config.toml
train_examples = 245000
image_size = 32
embed_dim = 128
encoder_arch = "convnext_v2"
encoder_norm = "layernorm"
encoder_inner_norm = false
text_encoder_fused_qkv = false
init = "torch_default"
residual_init = "zero_last"
muon_scale = "match_rms_adamw"
momentum = 0.9
nesterov = true
warmup_steps = 800
weight_decay = 0.3
Rows from block 3 of the image encoder, named by matrix and row number. Rows with one number belong to one neuron. Each number is 500 + 25 x the weight over its row's rms, rounded and kept within 0 to 999. All counts start at 0. Numbers have three digits each. After the name is the row's rms in percent of the matrix's.
# fc1: MLP up (encoder.blocks.3.mlp.fc1.weight, 512x128), inputs 0-127
# fc2: MLP down (encoder.blocks.3.mlp.fc2.weight, 128x512, transposed), outputs 0-127
fc1.16 123:487507485521503515527519494492485540533499516522514514530462503512539499477525535519482492529474504469514479490509462517516495512500498500542471546518445469499524499521495512556482510458505488458488495478523514534512456496461494520478527451501504520480550471453420490490493501464468507457529477492491501525450488498518533535495525516500478515486498540519491478481537484499472523524476
fc2.16 121:448481525508508489460507466494492493489566502478489482502539518466513485479506532516507500487482498510482520482545522527536487508485513513517496485496469532491492484525465474513497480584518486469551507483462503475495525486512509485490521483519494497454479497534504459516458508435475509496523503483498520485507524481490491578492534525516500465528489478515505507468469464475456502509468
fc1.17 111:519520460485503475534533494449494526510508532511531507534528491530497462477466484497525500543519518540522529496503459547489528478522521488456486480525479471468510477514529529468500531514509498495477505479482478474489456472504542533545512458503486470461494537511508542496468507538475537531510429503503513467475505520460516508498498515513493474536498470479484529488497512491476483525492
fc2.17 122:507536465491513499537511508501550511516498496507507513490504558536467534469530499520475506465525518460546530503513473500491500476504500479519512493480457508509530508487489468500487555472498508454470522529513535502472514504520480469527507470495510482478496497483547483474500538570522450508491503526489556472497470497480480481510440507511520539545494488532503534482502470490489486480464
fc1.18 123:493503522492483503517518500494536513497532477493524523502505489526476539494491520492538504502529489494517502513543460471507504495483494508467504509472507455506554508530484492454548487491475554504486498521499477477482474498451546497472463491489537499475553508509432476519503401487498503521471528523491483527499509520530499532497478501522519493523509523495477470514506501528460457493457
fc2.18 111:507499526481499502504481453479484468534525523566468497491516479480498500514574537499508531502516502501517519502539484482493536532500492484504459514499493513531563444497497478489480518479499520543498469540535505478542556485471440499534497503450511481492519500448549500501500539514507508472495497513545500476515494497481471505463525514486492493523487530486485516509502472496489486503465
fc1.19 119:500529518507503475523500545484522485498523497477479505500498485535473520467558509439487523507519477514457533468512508493483505461460526524487487466510505512472502515538495476519460521483522544525495501502513483510544474483467510425487485517469516445500501530508463470503504513484493498498474521494490488532507489491585479466489562504518475508513522507510525493508494484479469470541506
fc2.19 112:464500474511477513450493508456457494510456500507514465491521503513487485479447543533474510502465507508544496507541474478489526543572518533488498500483474492505484514467517471491509447574436491527520494514502500492487503531523470525468516523489489483461508517475503496484520512529533489488493500465472504482517538520503471471495517517496506451489515506486488505489467479520513510534534
fc1.20 054:445512536490515549490492531532475551509488510455476508516517494484523464492520491503534513463454444504502500472483505511517504533520492539503503497506521517524472495483540513479535497491498494480547514492463491535460537508484544525453432455517508485511511453497479528485494497490505498529503504548494525495474488499525492491485474504471506505495504552487510482508508486483469519512430
fc2.20 052:472507474536524493492513465511506520512541499500576487497495476518458525497503515472497508509528495496496500469453494489481535491457553470493486479499524456540495488504540500522484555523432498504481537504490526521494529515515490508483469506478518543474488479514510447448481547459516510490547481461492534512493522503492520456507476520521492491473490463482516514509540510493514508498497
fc1.21 118:500512514478523480493458498506495493494502494485509473506495528512537482500508506527527495487493504478531512500547505524515543526486504563504459532499480483521519476487492517516491486480509528474536501495512444481455489531518516530475530510522485532476512538519484479492492505478500492521542499526522450474494446484441568501514488459519451502511441489488487520489508523440535519471472
fc2.21 112:501482476506511518483482479478481480496486507573520501470493491524485503544529494461503509497518480543505496522536481481501565506469531549532452492462472474508464471543553501487524468557476496507510516470537485494491529494478544506481491548491468476521499491528473511461465523517496545490492563506479512498528466466513526484470501493478491487509507500493524487520496486525507495507488
fc1.22 131:517470509511490517515480507491560495497457513486480519520503500470525532465504468486492539525476524463485534492495467533536532473505514499460478502527494532512521536499454466506512448498505532533507468527477437514515542573490520533496507487512471460473528495530456513505489505578467479510505460501493500511500481481490511498500461495511528512493499528485506502522476495487477479511513
fc2.22 135:494456496489505488499545478478494517502459475522485530477521521521471507482514444460493436493520516497510437478542516484487490523482505537509467515513507507514504472515516504510523494496527498524462494531506512518522508504528525468497500495547464531498475519526437506485474567481464468515456500518472526510506513534494478459484505478497516518488438502519501464493505470495494505522552
fc1.23 120:525481480524516496534498532493520492496520516476495499518525483502497513488517543485436533499478496512492528491486505488462518457495517503495525471532519513518499472482467474509510520511488582524516481516468469535597469464491514488486521523509463477508525462492487473503494499512496492447448521521461510495496512441521466507493506507523477521495511514526529481498469467543481497519504
fc2.23 118:498480507484534518458500495493488458478529490540459484503477518509480471513508495530460495494528479494503460459488525498484482501544507549467449520499519459471456448480500498481496443492419454545541506506498495504546491516527519523493509491472526497492442522488484485516538516470488504495468498477509502517499498486482534494509516510491504463522521512508504479514472468519482489516545
fc1.24 141:442495483507519478456545521491528520524509463506482544507515517474506493454540492512535461523518485461514502460487491518498572492495512489527471529498495496510488486576501508482518512499467479486495529521517500511519501522472544462509442501492535447477511529473482545520472479504512483494501533464508503496488523458496512504505516507501494515512513499495474511469529509505447473477545
fc2.24 141:539478504499498498492482469510506498500502482549536521449505500496497534495488521525526508464472505492478498520526486501500456531486497494419528500504487510459477511533527498474524506520492499505490505511555486502535489506504483486510529508534441493485512510475442472538506443556487512469510464531493497470447542476516513519461485498479530500509530509472501468540509477489505459490471
fc1.25 087:482470514508470473489527481462513482499507533446497502497550501538496550547503479497458517489503527497524519479495493489453530477509455550495536513539520527484522519522512527488478482498524529435526482490510456500505517490502467512508490529552478473488545506511475511475484508518498477463529515438504512489451516460513491491506513506506466517503467498510485516499487538480543492471522
fc2.25 076:523544486496528438503456455476508484480486527485487514503520485525508453534454506504514518521505499484484485532553473454469472485511508493535480486494494471541453534567489511503519522532515500491504488501478492507527475476540508492495517470475503467519476494503433517526506501473472465506472516514483532484513521485515482503542489498522475487469492520536471508479528504479555479472521
fc1.26 084:498491494444518511464533513485512526460532467501502556486556466517506500552521501510549494477513511467552500483516478478489517490493519513509496510509484536494506488529485541465506493482475533498519458557474497527492485521476531487535477494478547527516498474474505489471476490497497476530492497550508504485503459540524496528454470496447517458496521522502487514476488508464519501476529
fc2.26 084:521540463544456484504485410478458530476496525494511522506501499477490441540477506490487488530478515509499483497509491512521475513477468507470501481484519498543472512506467493477501509479474485467452509471529481488508509473507479507478504494484506531481501487469509466475489521532497471508470533449501468447518474510548472505520520503500457467518473512536469536468513460483513518494493
fc1.27 111:530490489505530481473492501472514533512500498493500488511477503477504488443504490482495500540499464520542529484483485545509503477497511507482497486512523511516558463504517473561535469450524482488508458514530504510480490504472484448535514473478529544506517490515516440470473518483450522463531487540550480513527474471485489512527491483472481503533488476485460483529494529536490532513499
fc2.27 122:523513508488509509492497470484491525492531535476463481511509486452480497480470546483489542485495497434524500496527539488513482481485497555505529484566528466544510473524511509477511496510517460518539506486526507539446491513493506501515525495498484520515508436520470466497513488513480499490529525477456485513450483527542534519509514478504458526507501488453450496502532499530487509501509
fc1.28 105:513485475527544440455508503497499505502498483532502479527478494534507454482522556532496514519554492515493494485517500459468504472502501529530490498510492460525468512527523470484533520459494479496523482461550470503497498464533507527513476483485485536462467477519476452567501509466482469497575513514493505491512504517515528491524512476497523507499497508505454515505499464493517521481480
fc2.28 106:483497493513518513526507516477517461516493448485522489532505552499505459491485509487500531540499513512487529488502502532495478516511479559468490470542512560548471530472517481501484546474496547461526486495519501503506494478468494515530465516500514473520505530537454485512490491489503510496485510465506531505493491495441550506519510464478503465497500522501508441474445509501499516514559
fc1.29 078:517518525480522510470511462549511536494521499494484500460485519507477488526487500493493495461468524500501519480501560548496502498521496460469563503465480460467514536511533511481486504516514477502538528456498484533501450504482527513487546513487526502489496488510508531560505499484530510513518478438475538497486508465467493535540505522508459517445517483497527475467485522496518492505487
fc2.29 082:511467512538485499528499570504526585478445500511476522507486486480461511494459485502487571481471527494524506523512532484482543498494466495481502525523517499537482518524471506515483492494500494492475527512556538523499489510522493478516480507444535502488501488477469483505482525511515458492488491527514498538477501513525456480488472506494521488528539487502506522479525455487533506521538
fc1.30 091:501495486463507483524494527509523510489508524511504478479497552528528502499523477523524487487513491500494469526511521510470519512526431487514516522502544498473484527511516482462547532414486468478500504497505478471511474453486519524456491521550472496489508535477510552497474481488498506528498507517473456502551523541498465516469522464468464509480538524501520534521504517497518476476503
fc2.30 098:518519504495507544542547527480545537529485510495504526539524477547489494497519513482497508520499572472472516503515479469475540481502561487519491531521516509497461462490471482524489480480495481488510514503520482574494490530525524502497512477547492465468536501483523482498502481521527532506472478484523473500519529508496468521468488509531523527458475481473500498499488462528509550488513
fc1.31 102:494514508507529479530532493491511474477496484537514500468492458532494498489437495532478492500487517501486541497514562530460500467525484474506503515503551488510524514467516469447515571511527497550518500494474510522475528461497469494451515493500491495510516491515508503486493489474515525488473494521497492501500451476540506559506540520537464529459473482458502519490496481516497521494450
fc2.31 103:501406561495520497478497520469469555495484492460502509506509430495501481537475473469492489481531488480456474521526505535504511487498519517549491495511515504494520508494498504532523473481494485525529498506476532492528451468495511512490521482457486516498469460499487508468483497507488501496480498425475534534479453512454470525490518499471524487503513489500525469511490516474497504498501
fc1.32 107:460469542487511528521551512504463488487538453486464520522489520498489506453479486529508491551498477501529503496464462490492500527576522534501498507526521480511506496518468507477488493534442516512504549502468480474561503514499521489519505473538491507518520484494473497468482456477494493529479511475507486467540470521497504529524530539494512529492475488511492517496510466474487511443492
fc2.32 103:515521520546478514499491502533472498522526484505536519486474448493526486493469515471555486507504531523484501491530476467488517540492493490496489519506466420477511488509519479555483513523525483509493489484481490484450526480475475493558511478514502555502504547474514494491532479462494477496499486541506481484502527446495498500458496534519475491546522510506531513553500488518531523526486
fc1.33 081:487454529528458477522505522506496520509513450551499508526499510498527508466545492489492475500492542536528514496500507507537489485498522482456496493522519462467483517540545468506508490473496524498507445467504452493498537533502515505518436509548513517527521492509497536474464483487502533519525512430467477479524469465513497504493456485514513506509466488488491484544512518500469486481515
fc2.33 073:500501507491464516483539514527501493499482496489514471483499521462416514522526511511501510479543522517480504509403478485528470479485470542510539520521509507504466519507471475546494503488478522497452453514522523478528446516506526489490527466522471520524510498483472526498508494493481485474525484490501475482502525480501487477455486504490518451462509529547510449491508494497524495496506
fc1.34 070:514492491487499516506499484498522497536492520487538505488517497523500454507533516474513465471521475509527478419501521537487558441498484533499517516497472504482483514516534489505524488493489474515490512457543553567495485542508498504454479491490459519484479485497525495491507517528480504523499487512480559475470488502446510537495474505451535509498488499509519510529534459457507493493485
fc2.34 070:487522491486497509471508486492538509475454501532522521444461522512470510517508530468473513479505508509491540471498499547483545506525478489464493479508540505447522501498453487499502497460503485498491485515454528521489461541496522482486509476489482460501486546492491481503485507480509494493485541466466429516455490461501509529577536484504532467477547486502509490482499510508501517497497
fc1.35 098:456528569518507531555489513454508488478505465466519502473489520473495466543488500503491449497481486473515539503503518498465521526500533513491534541518546495493489512481558524501472495488477565503476442514517514528498496512517471532522520490518525494504517519478546500490497488511503498489498495490432487450489492489483511533498477477485464515529489510476517503513523455510485473474490
fc2.35 103:515470491515516485525518532486508462466486479448527470490448488493518516478455459491471518489512514512478479475493492502491485530470483492509530516484487484520517477570527508528475512508469474476523529506530453477505547505529497464491524505510522490516505532500451488480477510468560518512499521519514478473506508492479444531489533467515466457523480480523503498511516488491538543455534
fc1.36 057:493524504535514540486516469494554483480492508502525481472530493509475461489484513528511517512502511486515544512507521511471518458540531478468514503506516493539461473539518512495496451453517569525477531527490521510462522481526520478475522540490519499523539498500500469485458483531527494516470547464503472469499498496518452490533489487469487511531519459513459489538503513485477468514515
fc2.36 055:473488503510506506478509516492527479457448496542545497500458544453543503502489490497498553533496515505514455504493490510485469498486507507461501455533525489509509511519506492508477519536474495494519493508530541498535515493511477503501502467477505503541450493508480478495504457477528480515483460511542542517498496462592501553489493522519493477525475474468478482493497464498471529482512
fc1.37 112:512524514502514486509505504481474514516451470471448507479463528474461511499470478488547510523485489472490508479495494467493522496553467533535510483509487432492516504482512486480500518537503458528483498535494437454460520533494543524541478436518492512528526527488521523506489499501548493467468514483503522523510503510498477509528511510516453496514539502543528511479476521524516500503499
fc2.37 119:504546487493505516516515503528495532474518462488540529478466505492489531475529468488499526454501511492463542498486478488521536493491516520507491484484478535527531485505504462504460498516542502479453490495471504505488466447544504488500452522526503530517474484507517474462522495509511481478516489464536491526461496489528521569470463535514520499480518498531529478441487529493512518465542
fc1.38 157:505485508497485509505513524525517492463511509504533474542499515536527524500509513507523508501510494482469526465492505503481521483534568486485555484518523484518487512542495540485524486495460502507550519488496470505473507470474533564534408500502511523421516488482503488503501498485500478482488486454525518501484478485523472513474480491504489483487514557476495529503473494498480461514458
fc2.38 147:500537469467483492420509502461483464498472513476535481519528482476484490516502506522471532502503492511492493525467494447465486488508510514452501486487494461454423485478512513477531512538445476518499528473495460525552523559524481476520476490466455483467498506467497483506515500499492523513508484488474514498505474481498525453488490472480480487513498489487484500503502465472513468487504
fc1.39 111:470511493478506525476482489461501533475523484506462532518499502509473483504485475511502552477498535521482462501463475456516510526484498530504494508490503429504568536479513501456510486551538516498460476545455518499489510495488497500493525500512540478487462473539532531512537533484498496529495498478473480468488507517486508519508473533490534464505512544515479456488504473520530487485459
fc2.39 113:531508495496501522521498502470481518519524480515445483505503437525514515493495466512505457511474494517576491478486448455506521529485512501524492519522502537469502487528516538494495497521507536505533508481520514426482504471511433523513482530494533530509522506454510475514482478534483474460511491487493523484454519534507511513500506484512489536526472514554469499514465499499495513514528
fc1.40 075:514498479491470494494514482518521516525461496505492477559499468534493522489466535486497528486476535511481502487515515513517471501511521468485563485507484521525485515541526510512450482518462508543478520438495500514489503543475498581478460501545575520512497471468520532474522484499478535495484488491507525471498475493476499505520515464526487468486489524524502486485463496520483504473513
fc2.40 075:496481536465494462488524510489479496512481464513470527445505475449514542528498456519448464520500537480514485486501525470506482497511466532509508515484514471505499482472458505525519512490499493507451521454509510533513487525444439445507540530413540468500496487493487498530508488489510505490489473473482518519486526492516494481491510500516508526528493505488521459513495484504521474519521
fc1.41 107:522500544488508500478462509489546535461554437515544503527488526532553501481505465531517492505498496509500511527495459481509522495503479479485514503490499474512509512459518503475496515501516470513474538530522503511551497465480463512492484567474448457520500460490510496498503468542495500510501506489519506466485532502524497502518495460477509500468499467564477526469472540471509509485511
fc2.41 113:488492487535492506542487535475496543507505544474496521475536522457498441467510542520449544524518496539491532503474481486461521518496541492493478485470524512480517490483503507451504520511503492467495460513510497468502513509545538483490515477492477485500514508507526442480490469499492483515549482516531480483500521482498506559493509483522490510502481499503485474492451498470547527466560
fc1.42 064:480494526515506534481465533512519536533503432477488516500529525482505479535543473516482470500471471565501511490511495486496508490521494532519475512478477473509504472513530465524453518513524491489465464549498518495517493454490495467453503525496515484488450500473525491505515459470493478503480454552506513495529521485479481484542512499502501494485527542497562527495496492495492542537513
fc2.42 066:520511487558504485466491496503462542461469524454485475551480493488470525477508518530525510474507426517501500506519512475487495474513551510482473549497472507517495462499519510520485495479494527491560484513473489519520550484511478503487477521517491521464473516494491456484513480462512508557473527522487506500509527503492506453500486464512478486501496477489509535502531500451460503521543
fc1.43 123:484464546486515502518481465495508530530502528483507489485531525557467508522517500496455482479510548484533466511481521479538480452528508500489481502519454469548470465487517502488525450537511499533479502487491511564517506509500513470515521475504504499431528532506526493428518490485502511499498499537523500471467500505491512504501506516477496541503457493482514494514525475493507446496520
fc2.43 111:492488470441482497500498528500499522529460509504500527513532505525481454510523518485510511484530479517547491508497491529524494545488459465507475479462507508501553565492508503506509535475466492486529504479522523518513530518495458511558477499477487530512486524513517502478491525515430513532502530493528506516452491525486521518551497473486492506497530466486549455531527488535480492498526
fc1.44 096:485552508508531479506527510433505499466531497517523516509515512515487486478446513437519503464473505500457487483481520530495509505546480498514471496507500461511494481503492481485491540495539483506521525472518493493527511524457499488449497477501487529496486482513487504510522505488464497478512536541558504505462499496457456563484505495528530511494495513487523537513512439462492502544533
fc2.44 102:470504529485519544509530497484499488448523511477514495446570477474505497499469500492500465517507534490501521519481467531520507513488491537505471514489494512503524444482505513519505492493490494496485469481484518530478468523502485528510504462482486556486480565545563505525491468516511508511508493489478490521517502554485514482499517519467470470474478505505481485421451503522481475485517
fc1.45 047:501453488509499493466508526523492527495472523450524481511500515530547525501483447490525494493527487486453473493490538571514525458508506506480540461514487515474455469513550456489521510502519523505501520486479530499468522482490506499522515532518560520506489517546491462474522476534534507464516494485483517507454475482517478497504502504521497506516493502539528497527529522497531442517494
fc2.45 051:480501512476494463513527558524531511521480521496521521483502524526523462524513488476500537485495456527528458497500499517491542512498497478505480481516515491518455501499462507523556484541494516542487524483496513485484502518495482530490487533469536467492524538485463518458501515478509486475504495512503533530531561520543480468531516494525490540467538490493538473566522512511530526530489
fc1.46 060:476465497518502527464512507527533498502508478485497481526449531455495498488526504526465520511475467535498488514498452479466506484515460511504499479491511477518512545479499502492486543454503486493527535504508520469517487490496500527469474547499502500524514493535514512541481546472511503426481476503569508518495458481498491510519532542505544446518502477511506534499510486550515512521461
fc2.46 062:491489503468508507512512487515509465522455521497491488514560493531537547468465505475524429484496467525518508540549529516532491520538557490488517542493498539519504521488507496554489491479489532520455513512525516539504509517478479489514490505525471528507479495534500508558492547490473499479510490523495567525502512504474492484451495494498507522485513508508471474483517516546504502514490
fc1.47 048:488481497513505459533477491482512500475519482554498495497476521527479487507475501484497504554473521520454511497492492468519489487525500484492516498495485502553529493506533512469535462510507506497481486518473500519490482499436492497502467484538529521466542517536542531486476530491524482508544485505495482494480522490504475541486455506475487478566495544513513444460499469510494543437470
fc2.47 048:500491543484487550488508522552473481485513502518482510483513500501509508507507531524494488531492454490487501500512502476484501504473514517498519499537497498507583504552492510476528505536508445502497531484497519450518537502505513467492480545533507495526478469481515469530471541568476498511537516516480506523508451520496485481512521486523445507568491523489538495497514513476462488510532
fc1.48 083:505451496477488464467526525489539516524501492490545464497479487477510472531502463463524493500528504510472543501464509472530503502525455479476521522465487448461516502530486512484494495504509485500508495488501518523527533524450494491476449512515535526543540503521491536521553508496491489495491479493533515508547512496524516490518526496507491530454550458462547490499502518474508479494447
fc2.48 082:494522459466472498508537494511521462461467560473527494484513496525514528542502477529495463484494507495526474514503510495484535488497499451482525493494569508483480474499478508487518510512500494459475491479533462506512465553528490508501492534511495448514501533518517498482440534547522494490512503504515454480463531524508521501483505518505523493540513511471508508459559523531511458496502
fc1.49 096:501497529543520506510526517502498511498523492533481525524516491431462506481522464490501521493448494518463460471501506510482498475501499516548529484505497519500497499480519493519498526476491442491515499517504485499472491480478516556467519522545534520477528547462466466492461520490497542529512506506515481508461540498481465539524509476487497474463547521533434517482506484511492541502499
fc2.49 085:479531483525503522528549501563480498497556489544502500531479487529548492462494506504541494509492555501500497478486487490545501501520498438501484537479480468513482511506506534473474489485494507518475521491465487490488518504479495516508460520497494479514517501416557509492524515501523540512498515512479482512505499531485499473472501517550487513492459502448504516495510443535481523487525
fc1.50 115:551492490500477457476517519522578480494502497498441499508523491519459511488504525497489496519463516441525496514495507488517530506508509487511527553515483524490537499516482525477468467508477499542470499477534496562499513521468479537489467517513548532506485524509544510510483532527514515441476489495481525542501458467470512516497490522479522489496500487520488471464483502484482491461518
fc2.50 104:499506468469472509509481532495527471539504483479490517468526471498513497548480491496444467502522489484488480530485546461484505455523481525508503541500539525471501534501565527534463481528482481519482486494496483471530505539512480477438516536450506503464499508524524491502491558492532461493512503512469485527461495491482511501523526476527501483472480525529499479477459487493518512534516
fc1.51 037:516489525518448501519500495469531498483474512490507542528491489483498470492489505522513485513492501486543451543467507485497474495483478522499474509504488503505467545488479523508501536523494511487502490481514481451499500536503539482462476519482553435476517497497501487512505511503523505484527497568511515524528494508513490503502485559502533529490498478509495539391472506499469464498460
fc2.51 039:522483483484470504525486476438477512495490435506541475527495503486514518477518494540499437499508487505502549484499497505504495495459498488483524501519520524492479549455531491498532510491484521512540471487496501489519486558519497529503510499519532466494472515489539513541436509518479522463518508466521459546480535526498513506531499530477488516488486508516546489522488545541464506520484
fc1.52 108:477505562528522515459479519510539538490518461509463506506494491489467474505495526498525474469519478503521499544517518507516530486529510561493518551539465498473483477517499493532468482506510477514468492448501477497493505494492497472489492499547507496530488516521487506468502504433466520518488432477484490493513534467544523511528468484530559501492468508483493506523476487478535489507520
fc2.52 108:513465496527508493444491486483518503480479449465496479539497500505487494499483493468444520488501475476507519511516491527509513519522495514520531489542486523465491567494469485530502450491532478487493476483479499529550508519492533516491478491532521502509470521515486485517478533487476493500472518440516513487546487478557480532494500478482506492515529510532464447482548486487549469543514
fc1.53 082:536470469521563471519440488505492522467503509500462465499518494524512524527488499471462499515501507543507528511524496490480505495495503515495495514522494490511447491451470460497510521522495521500535521458472517502502494475490485479507502500501475470499503479514559501452493499537513510509520532506566522504482508472474453550526538528490475495522530511507523496509451520498524531453450
fc2.53 076:492515504472544515510496487533495482537492492520507506526496471516512468533472494510506549464501486543481513503464519493500509515542502469543556492553474497481520435512452534507556461513508440487499519551512523465523511478513476483488488498483476520514486519482477490502519509505520491489522491510502460541480516468482521509507542484481492536432527507484513475499484497528543494489491
fc1.54 049:498478493504494501478547458502516532473479462460506520495499482517479529463491503480538504502487480496504484489547476436560517493498461503486503483510491522508552473532507519475461502459469493531530507517528490477479536484514523555504456452473513506505506507537529473498486511490518498506529502535457458483513505501526530549486466517493539478533463490507488476474494486455526478494505
fc2.54 046:473498512552470451511485473476478516527506555488503517493526520484489514481495573479486466530524533500489512518486474530529472536501457490426519510514490512468519548497512517490510525514521477479491511468514514509499485505474479505516492491519486508514483506477481487471474516530473479469487539487497534455487477554536542461525483483507485483527474517516475463513464512457523485504528
fc1.55 061:508489505449516452457479503491525501488520475524493498501507545525482493521466500500506505501466548506488545503524505506480523488539444501503509525479478500499485528497462497498504501527539502525513442488494498548540485500496497489506499501519500462435486529507547509487517539496491471518475557477507470477465521497467456464498541470491486535526522512519513501477456523512554512492538
fc2.55 058:490478484449528532503466467494480467501509491500498515517509480488492471501504518524459588509460488494504477453483524491494544482459490540548508494482522529485496489547464518502536511510538498471535466486517479466475514482517518490519508538502471505572523476474509472488484498505509495493475491497492522523474496513527469551490487500519472508468495500475493521542513487518497514507567
fc1.56 108:508509496531520479515491512518508499462496490500445512484478478511490449495486530500473511488547498520534499513462512465509466497459536476489472528494485515488526524518527484463459604486519520495497487493514542497453451501502515514481510504513485536473493482498543479435506502477523503458510505521538527521519498476505466501539499510519486494498489469517528541491475498541515467501502
fc2.56 112:523476452512508501452548543478501495485520461523487505499524482534483457478495545481508521504512520506494429510554498493493526493510501507510488489496504465510495500455514505494518496514491458518498464542528482491499505493481510458505504478535507483506475533509462500463488511546489523508468482475501527519499501498488462478462482546485474478446533558510461483488529496439468474501496
fc1.57 121:492493513478543511501452511464506520507513480508551498497458516502498456503486501467503544479468516499485524465471494495501484520494497517523483482533516487495527497509534509497487526483527518496531525471447523493513515525521483548463510531509458480532523499514462477505519509503485480500479508497529482471497526471471466561516492524500540586496433506501554523490469465499507476494487
fc2.57 120:471508481464544532531482433464496519491502485480441487519541477523472537512459483477481510479507550490469540513496515529505481496485475542500495513520518478489527477497542483533493502539488473489456497461454498483507523515515513498498508473478493524488500531507500524484509506521498524484539489525480436495484493476520512446534471498508457477477487518458530507493496535473534468509504
fc1.58 107:493472530485477481514468512471548498511525497501508473499512497476520524462469509549505502513517518523475508500521483504516469539501511501477524480504501478509449520535507522498534494479471526526505487488499517503503517466480487500472527495476496527432509546509491526462495495481490539471518437507506509555494484471504554455514525546490526472511450470532524481479485502446547530489485
fc2.58 100:482520528509536504469408522503487470530509506445501499513499508509484451445503528532439463513515505530502529511538494511533515483480482520485515487479499479476503477496526552477517515516513513476505517498535505507498481498493519526482465489537455501482483521481515494504487524504513492490540512465489532497486516467504538433498485528458474512503539518501484499529543479482525512535524
fc1.59 106:409531503501525484461494513494487523492462479517479517544483495471524497497528514467503518477544500484520481527486492520474484508468498491480492496471482487503529509486507544502449541527506491478510526505526434504534500538515538507492501477516494502520500463539492502525540519479488508498489485508507555463537483499496479497490515485512475458497481421491509501488481521550531476511536
fc2.59 101:519481518505513524520532500517480524515488499475496490458559475529497497451503492564526493491483461501492531454546548507545497519513499508520487503539454512453504499517464508531468520511471564488465507535480460536478498478484530459478492493509492516465484537508499491539490519538495494476478494489487483486546512509495471513452485513493534495495528541499493485479495518514517468470518
fc1.60 132:498486518499519512490522479537479513516441551468487496510483520507538489464458484488502528556466522509487530498510541495492494522460511495495482513559479479460486488478559513488510545484560510488472492468492464510521527486479534478497481517475502529491486467472481486480495512494509500495486505516520515475539459504492451486461496523504525486525520517512463529528514532486463493562525
fc2.60 122:493533499490486506487542488547499452486499530522506480504474485496534482480513542506457475510509506472519502497481460517474484507508542504540482503441536511508439488545487550523500496500540514488535500501486534522505501502495461501496530509464517520482557509469516521488467492513476559491463495499492527485498515557498457505533489504530433475472495476505499477502497501500504494479453
fc1.61 107:485483545505501502490496467460506458496467512500477547494445497479526523529539545478540464525507474476495486499506439522532496522509554486525511486549504511505512512511500502522481464504542487495496482524509501518465503451485516531480486463514476517485470514486505482562491492477496520503511466552502485475465499536516532512490547481505511501496480462520499523489457524453498504509457
fc2.61 106:508458488494486492502518506489507526502476499452462545525493489487505485551489461471489498535490475491457456540534465461489472500507521572508475509505478509462486507483519462472518469485494490459472497491459513521513490505457465477482490485565526482508501527500493496483487530459521497503504576496484466504513465527530481490513513517510476515485509457509496453526496516486526516522513
fc1.62 072:560527489528523460508503489484473468501539513490482558509525526503483542479516532505525510510430502496488492479541464451521492509494534496470512486518456534492509540493522510496472498504480509493516467501503464515502525492486499516476521542492498529513498476490452511481527470473488469486534490536484540472496458482463545481463513539517483531503524512483490478499528538508515453483482
fc2.62 075:509542492469520503503510534485538531487517451536465511490460525497481502492477500478508493553508512517519522520496475513508499563477462532494500535499496460497505559511506531568475530537544484538498432512510507488545488487464532517484480472479521494506526528515513459539493516471497479484509504510492491500518456524497510510481497504478505488493444453488542479512497480500485490502508
fc1.63 090:478513513580482535509512469513493493505492541487495502486504519509496492506463481487493510500538489508535507465542502482466479511513553484508466492516503494461496493550477520504465455512489522441467450526494527525502505495493520498512535475526514518504518515470479494522471479557569475519488497497507466469486521513512502512540496495505488542520468491509452483476468461526501456480497
fc2.63 089:541489489514488502526502498500507520512485479480520511524436555495524480557496514502446508510511534488480492486548515492467479483497492492477505481500475524545524497523494505483492487497498481501497462518473545535523538503477453504501538499574509534479494506529457512504512467496463487529521508530531519477493483462468471477529496503507484458563498451494504509509465521489497529470526
fc1.64 094:492507485462494477439528540475481511532481496519501477504525561485491538471492508494531524493584518496563507535489540512519530513487491522516470509500530506482495480535503505508483501499485505529483493527473492490479488527490506476507477471487495446482512477499457504495499489546481495507476462507502523478554498461518533525547480482493476465481515510496446552478499524507482505477487
fc2.64 100:529467467504456522522491472442469471545488498512505495517496492500505481527494460499525497503509522523474472465551491488515495508524515478470491486499523547502492506533541476478509531510477502498510534511479454491505524526465523533487526505539501491485479512515469484518502482525528442530456547499536494464509544479541490521466487464500481455523474515485476506517463548513462495509475
fc1.65 120:444483518502525521507492487494523472503496502453501511478472514523518468497458544507525499528494493540487493547542524510499514463513456515527526515491506510506494511491485496486490507516532477474486484478474513477447512461516500495520519482543515479504513516509506469494479506441494468557498530587549510501481512484495485478498546487496436516498490526499522489477484458494489478553500
fc2.65 127:535458460503527482495475478513481455472488476462510520519507495506470509515499543477492497509463492510455511421506498488506473454513490548549474493494484503499503531494492488528516474513482501514470469491539486515509495512477540486513496498523468470495478516488471457490488506480508444499510520502511560554487528494538498417483468479520514470523496509527522495528486513512476485509504
fc1.66 077:464503511487511487521461514499513527466499501494518493490490547507520471531476527521505479527522472497473570475534492498504531501524474515564493526502513496534473448492537497502529502470483515510492504486518506478494534496510478516440527535503484472481489438485526524509475513513477514536524493470526489479504541504499507511507467549471453512551516496470506469456460470487466474516499
fc2.66 077:479497471529477524497518499515522507536502497480521508510483500473512462484484500480502480474518498523486437486472536490462455506500552497482485461484498484526538462541503516492480521491462482463527555549505502505489492488498504448491494521503483498544442489502459454532493492515516549516531475490487483528474500480517517530455507464507478479532511504469537491490534497477468476476543
fc1.67 140:507509539474500503532515521517542527491481500498479489486476488490512482443556496463474517514515489512488529535481549486469480531478466471475450491503528501526524531505509494465472506489483536499488510453527480498541529500473495481534523502490468449491513507521476518489531475482498535491517487486549503496501490495481511507489528515516526554485501400498538484513493451511516506495487
fc2.67 129:501521490542507535470488491516499471516523485486508489514502469480538497525494509488496452489525472508467491506508520513496501498564511508480498534533523523524505454451505487551571483512471480481522476543484507454437493509474512505477451493548538517496516499470474527455541475520476532519519505485485492510480488536479505448501475504501491484489540537476524491488477488530517497509508